A small image denoising autoencoder, trained from scratch: encoder depths [2, 5, 2].
Rows from block 7 of the encoder of a small image denoising autoencoder, named by matrix and row number. Rows with one number belong to one neuron. Each number is 500 + 50 x the weight over its row's rms, rounded and kept within 0 to 999. All counts start at 0. Numbers have three digits each. After the name is the row's rms in percent of the matrix's.
After each neuron's rows are labels from the 100 images, of 14848, where the neuron reaches its highest value: "colour at peak" is the nearest of a few named colours to the mean colour under the peak. Only what is clearly more common there than usual is listed. The data: rendered dice on a table. In brackets: how many of the 100, against the usual share in percent.
# fc1: MLP up (encoder.blocks.7.mlp.fc1.weight, 1920x320), inputs 214-319
# fc2: MLP down (encoder.blocks.7.mlp.fc2.weight, 320x1920, transposed), outputs 214-319

fc1.600 125:548614556503483482472479431375532523418517421397551494577449545584539410527458486585433527434437492572523581494514569547491575555490527521540466463571543546504491525431553561543381510485521452523516510510567552514509540496473511472461498617550463471470487504559489485510550414449414517520508519487500543473515589461517
fc2.600 125:540550540393470487399507521474480494425512579435462413503508517642556480505577507521467427466572427503509587558496478508555547501495540563420422508544545442431455439496503429515493552534484504495437511498601496498415548643501530521449489394530472470529499508520492587489551469492528522519490484543510525553439550503500
colour at peak: grey (45 vs 18); pink (32 vs 7.3)

fc1.664 085:485470409529437518568473515525430574456456557529545589495515519526539460571513559547538377537548602496459462517481467453467538571524482473478430566497614469442530550448446544491443539493502543519422489530481453534491559531537563526481479483558539603488524457483402524525457458475550483489468564527524520517523476557481
fc2.664 069:478443391565537480560535526467494569541562530570464534512535572513509462451501413455503480444457515449531474413537401517570573461537498455357520467441507529482598486541529575524560478529591434449523455539549504447516461496421429499590540416542547462507527547444453425593472517565502573512512452470538498463505563511548
colour at peak: blue (26 vs 6.1)

fc1.351 111:538499604461515543551606406523562389525475472508472524463533471589458509541487491488597504594468464582520537382437457479530498501526460574499483476523431463581475507520455536540444436476544572446586531436430516528367515526477453433514499544465505575518443435476463526481466530414502489484471462409492459458574477578467
fc2.351 099:461541410566462508567590512431483466461465506591512504586479518513567522484559422445462450530430451488550481467503461468518559558466577460493529503590504392513436451496303471527491379453514482416506443454480524476432455562520426528423504509517389504472485508517534505528424489465501515358516468562530410535496543512565
colour at peak: brown (64 vs 29.8)

fc1.667 117:395484516490514451547426489488588493489474570470471546435466487544553550541530491458519586458558421514508486489536509545512530451470517606471511478453464470508555578498475485587467465519465503513432506443551508540456523502480393393450374487431509516512533493567482532404553514483563535488566453479548576551523483555492
fc2.667 101:581507454470537462481434493523498473532492545487461482462549536478469491553469515522562495502532579551423513439484476478570530512534531530560543510513591563499485404554425411484534631527483536582500525500442472499558435605484454535412530491555472468432478525441484468499498493592479335461479434503493576520546492581567
colour at peak: green (40 vs 8.1); cyan (25 vs 3.8)

fc1.330 088:450550447568542460456489469465594545468487449568523471517465648472505408508563477517494506544440578513527499481553385476471521434510524455609461462486587547523503495519495496579489507508541602532559559465468486510491482413441564536491395522564412445515522416374489482563531537483430441549447558425392559476624427406541
fc2.330 077:486487453449560449420430516509488586502474495552467464508492547443543439528514504494482403534464595461482546375479558516485530539449483559441533418586536433431519512478514396535517569472505402457385532572543438571420440524558591485402541517510518589609576441426485534467592531548505498531503473483437474467454495556489
colour at peak: pink (35 vs 7.3)

fc1.607 078:581539501461503436474510492470486529493490504513535498527528561360455530478513520411432478512496415442493437415469542558534564447513403512465382524449435543558517540497498585473515574653515463511496638487394417550549519512485449524514487461438502512420597472423509546607505428504574494498501497478511542488453496530494
fc2.607 074:475500463459533492499473536486494425461519549465530443546622495647565407460446493449408442393508504404550480510475491428580651519502476487471497518488511527436502429537616474486511478551436560477569441605463449504507591586443472592495546456474511453497557540556516452496555498559541499464524430574473439502502527508444
colour at peak: pink (40 vs 7.3)

fc1.489 119:501476549504459454520580502528469493476455471595502513364487475467554563500562556508469526516517510532433442591522548507536472526502523536470561645534481538421410530444489519488538491622475547492504477486481505448494560531487499577564545507512456450398545541460521504504518466524436475539443458657535488488498492482424
fc2.489 109:576381481681509477529480512480471440560458478513442448559439511521564478477443533496475584545434458590492489615493577436507530493487458519400559500436480530479443504493443403541512507483602553467485451499378549355486424518474541410434466533493501410457467542574480477461436467491538539405455528511510556505548496521621
colour at peak: blue (54 vs 6.1)

fc1.147 131:503523511529541507538456489521461517485552428557643464405493419491507554576374441511565564600470590513391545478521491491448480475510462435505534491454583389590442440478454433502481450444539484516482410489502526502476520501507522434468448492492495512491439483488551464448617536441475448471511461526422444453510610351544
fc2.147 138:432520510571526434580499476493536599470525486538497426468499501409554598593482569508516484568567474460455512441528533502552493465533505399542437482545481554531484417522441577484486556496436398497489444502507546390506557420568422569614482505529436568563440477520544520459507539506525464569522470491493579465502467495516
colour at peak: blue (37 vs 6.1)

fc1.564 102:535387569457555490539524427541486445361456452452519494446544443533385462513481499555561527430487398501451466429497502519435462551429554553575484445537598398436519514494503543504492511512508429569586480535536547553503540593500547550451459481574524556478445464476504494555532376501431427536466477508552472592600504488535
fc2.564 078:594594505452427561420527522453480382540485480569466491535515484483587562586546465466446488494425475486514485352536450535514445510450572561436534475539472540502459418459550500562462505528675494471448586543517490560481497486504483480380494413567434528466462519526469527496451459470483460474456536539502532471548517527484
colour at peak: pink (29 vs 7.3)

fc1.449 032:507507529487473607546445578507595437519505550482465510413492430559568441467467511504530567524573581556440475570511552508486497545487473582512535489560469556530523481435423486468452354462528477493486552489551468490482481504532536477568451533511495429547478563495517413392436522593534524495484521564501393481557490521523
fc2.449 033:514591487520510511493558452601507633476490530547501556497454436328523564528541607481555466464499516484571494575492575551512432479487470498413455513490565537531565533426527544525479570535410522508482472502518510455487497459567441520535434582519515479555602417441524545491533477499495627558503456515461482453503513515510
colour at peak: grey (42 vs 18)

fc1.746 140:466533523555520529492528483469474458476418567450499490451468539543446601550479416494496582492506504516508551489482537527495418499433453557465550493527494566560499536485462555442426518572518467481478489468504459459366478513465413468483560473561483608476577572504510586652485505408537497488524544496478471545530501443584
fc2.746 159:494489496676466463425523537453531508498525528374537478408396497497541513370506503535504473485482520527438496490505575527520468505488490469546480525558529401517485506519514517541489604489558509488451531486525495509456458485480537467484505566478580589536456476536498533407608507533513471538443515495433562522478466477582
colour at peak: blue (61 vs 6.1)

fc1.399 111:456509481525580481482484526499441466415462461473398573479507518441421482384528511490512483478472542471469469488560441557467525587506448432562521518399462532449410363474530517576578480414477581451482507557406506511469595525433481475486489577411475454489453476426545503405518518606500509533455544467483519485506569463491
fc2.399 104:519460468510546547434574563443509432491482506525546475482534515457504479416540502540509457498457548488486530515503421589499455466500460574398503445628486502447433488461450351446512413447473515576472354537489509644470505516447612502533484555554528526579527506551459512479525482533570455577547527428487581498596445504424
colour at peak: pink (41 vs 7.3); orange (38 vs 2.9)

fc1.596 106:505547469466551533513508448452546483544533523499440512490564504464536520478430461460469516465426546602541548583447497545513475580500499473512422464479623540515548521487492531456543640487478479462555524518503512518520499537571587466487512598463532414468485531510494516473580486525511532481451501441460427529557545512511
fc2.596 096:513518541365519504477533500472520578529531509435454606494505483577460431510526507512556521494525557439530524583578522534548501468514586552493480503414571546534461494527626540474458453517458513500525588491563491562532526523470391532493590531493442520495665579449521564594454538484455433528522500453554530543567460500518
colour at peak: pink (37 vs 7.3)

fc1.224 101:492480504511427524484446421502470464541651530475566591541551492485497530427428474454477455463628556457531495532479441488562425488517526447545526513475356536499517412512480532561461487521467596567499581500490489495505563481397473474471547469560550442483515463550538515491504491402455455502416559545552505564486467455573
fc2.224 064:570592516536514464451510463517447422542511507554608455528517559498541495324471516507530514497519480522529562509492473442568492552474601527478452511526444475563493521525519583545515496568620435466527557488490530541565501503497496457518465453475526571577468558383570494558509492464518499422366486472478530518368430495464
colour at peak: black (32 vs 12.3)

fc1.691 101:512575509569509519512570537375457472515430466462470526476498479464498514544461502506585493406458513487449460467509536476457544519422470491504485553513526467502555519397532500466486504469537469514434525456553509530495581532536492483515504494587454507444473554602534511503485491429487514503529492445518538470434489441514
fc2.691 075:500451436620489524396429423512459519556498564520520564489551510513497493489425461483497487463619519473494508546516449471513405514477548440508439479478531508465496544540594486503514499615500474484540599493450519549460521451456407500496527496448494472460489563412601532607510480519493580417531463553504503525523537541528
colour at peak: black (45 vs 12.3)

fc1.672 110:635527426517483463531469582591473551523597665494525508401510550539582534507499499483502556507458414548487485467531522523575448491512405583485467488458437512572463566544482523545454456473520507474608530525478542506569550508490479458486528532397469461522464522498550495475420425519440541495484427475487487499483408526565
fc2.672 088:472507592447499418499524539431504537507531547479438573521538474504446501517527528456472536471489685619572538552481427546540588477518520550502560483451512523452530464532767482521484454442456605483566519511518463456435474478446497488475489477507496511464564535562470474457453493565480477433599458452548460473525540485565
colour at peak: grey (52 vs 18)

fc1.383 077:487465561514522545556549432533471445576555529536484479441424479486504478506466483509479482513455575441514531492500478502534518540449544546481438523536467449508493483523449473512420579488532504449543528474528495501606608473606492461490465529448492586518512512587519461494440457429424535504581462551446479486535534491401
fc2.383 059:505523409616483476508487503551459481525567524436503496479564543486537462503500527530501532504531546461433569505519464551557488570509518499541403547586471493502507501487573566542548557474457462468463500478483528438441477515490394527528506508543463601483542550527505549485423455585465586663653505469442537474513487490472
colour at peak: green (47 vs 8.1)

fc1.235 108:564428616504500491447450500487460539554404485416508466394398486452482475591492426526479582543502551500502521462417553497537623526469583494456550493556445551486538525455512499557540484504520513421518587462501433583500509458556501501506554471493504541597552551558453462517403464474571492473513549494489523530559510527524
fc2.235 108:548571479427539509562500492459501427521475411432470527537469508455474566569469535478594455501457429501552514591505509582532414536485537440404493578443591526428492518464398470485499552507605477573482471504507484521473479429532506468489505553593506458414561539493476473498573508598528585534519558418476501562547475441530
colour at peak: black (38 vs 12.3)

fc1.754 065:463361522474546466388471550521527540410564493456386472479564559513421440397523502454550558562540478476462482407566439531544524513430506485540563532484411654514558518442485420452491564504499571564519527507583483571431476544486499438468561498486546486529592560409501474525442492445606378530443479511526497457543478514497
fc2.754 054:478457427450417503530546517456568486546505600533531524521461485447512529459438541508442456557469608569503559515530558497542484515602497467415475521470512353547421594449513480487497497498600536439556536499603510488448483508529526517405533532461473536471595467458540446499406479502487609655440467401531493553512425492487
colour at peak: brown (71 vs 29.8)

fc1.513 148:471501502477493555478431514460545468524521476497568510441553447617484519568479443509494457477499454449361434483496531479408536596462606640458472522466530529378477404456503468463471564498451539432533511503498528498515538593432485478561542459588581506464522474558572496518445445639550518431448454567489489511465508435512
fc2.513 119:470446481451549433459440560486521541495487447507506493475468527562492480633486505442461414447493491553505472411514559476502548449525497414571487520552555595540489451464391476493451607555526520517544497409445458423483460569519440553510535525577463390578538468461498529648510543470472420481499506581530533458469532505521
colour at peak: black (30 vs 12.3)

fc1.411 102:426503520519540505506477507488406552573501575450436549548394572478442482491645505507552480500430432529498509526535585499412567522438515532497519444556553442510497439471485495513534523466481604481531554482520501486515480551486498511481530556506433538449428493518528502547579480462387505514516516458552578582549590481625
fc2.411 093:545467469590531409447481506462468475526453476557536517544472511487486492448446534550461484505494558552492517540486512571513446525456542554534508529534380513542510512524433497495593355432427375469536445552486437455450535480474518510586450467523451459522508433587515452513550513486570545458474507502450509546460517474534
colour at peak: blue (46 vs 6.1)

fc1.184 118:547579465528469522489482597524437511444505400490541489454550532534463498386540503532438511493597514511426440533510467360561519567553480440491502495548494463519514540592476541413447493463452489459522471494520517477491481453552454568530476446476429502518399509558475523426504412468537399483394484451505433510514498579514
fc2.184 114:499545498365541528558450513440500536509509573404528522537522520449508482546609506459421595399447477492485589494521523504496491491516575522595590556615503489562525534487458557468542406406488438499431468440489533477463462535563413464571505537577467408538455564518466523418490545500528444411506509555542466509506479468523
colour at peak: pink (32 vs 7.3); purple (28 vs 3.6)

fc1.588 148:495519566456505504527473523501402534507505469552518570523554497505526458589393548584410500523501560532486476435521458561571497422436459421433514575553539501471465521444532418548420491452491415562591532481549475519531565508510546505446475506622446509518453486518543462523499407576512521494521526511509514525528555527494
fc2.588 119:470482515497536505429455532485471444541550527510526448523450488549495548604464402468450472588623433534538589579490513509476516520468483509519541449335466598456522443447399504515529305499533463602495566493472540415521476470471548499468496559538502439591634468563507508546547534441489433675409549561511518501582510509534
colour at peak: pink (30 vs 7.3)

fc1.223 135:552609540504491440498494459567475560500489477503429523517478499574524622480409565440454541521542441495495565491482535523523417498516518457485563426502512465455486468418500548467551477444490592484511489500470522493481527470556461445470511381561427497533444465460448525567526578485445489500458471510501556379578496466487
fc2.223 130:497513487461521475428347516507469607456484568577586466581508538633471396574506505468441396525504514542470597386444610482514524448491540515530583475507604443480421456515432519537524538536530542392489441535596520380477534461434484499524480457524488467489537505540508480558527463504504493459459539513564590485420534515518
colour at peak: grey (48 vs 18); pink (28 vs 7.3)

fc1.721 086:504610448485474480481419423550548502512470433560515505508471453471481487469510463554332510530439468509415442516528520487549506476515468436443545469447478497514507422626485401546515506470480509487480376443543542473500565400427440531526421545388599496491446421530438441430474465494529443462541512432548506466489473470633
fc2.721 093:419456536545481441516519474454535416447575491534457513514458529477489580564470464467448520615525455577495563441543533526537543432505461494502497487478448498419532436557578512515532481456487609446515467465535487408472511524495481466582539583484462506518455502446525530510481472446482539364473483532546397439250520507499
colour at peak: grey (44 vs 18)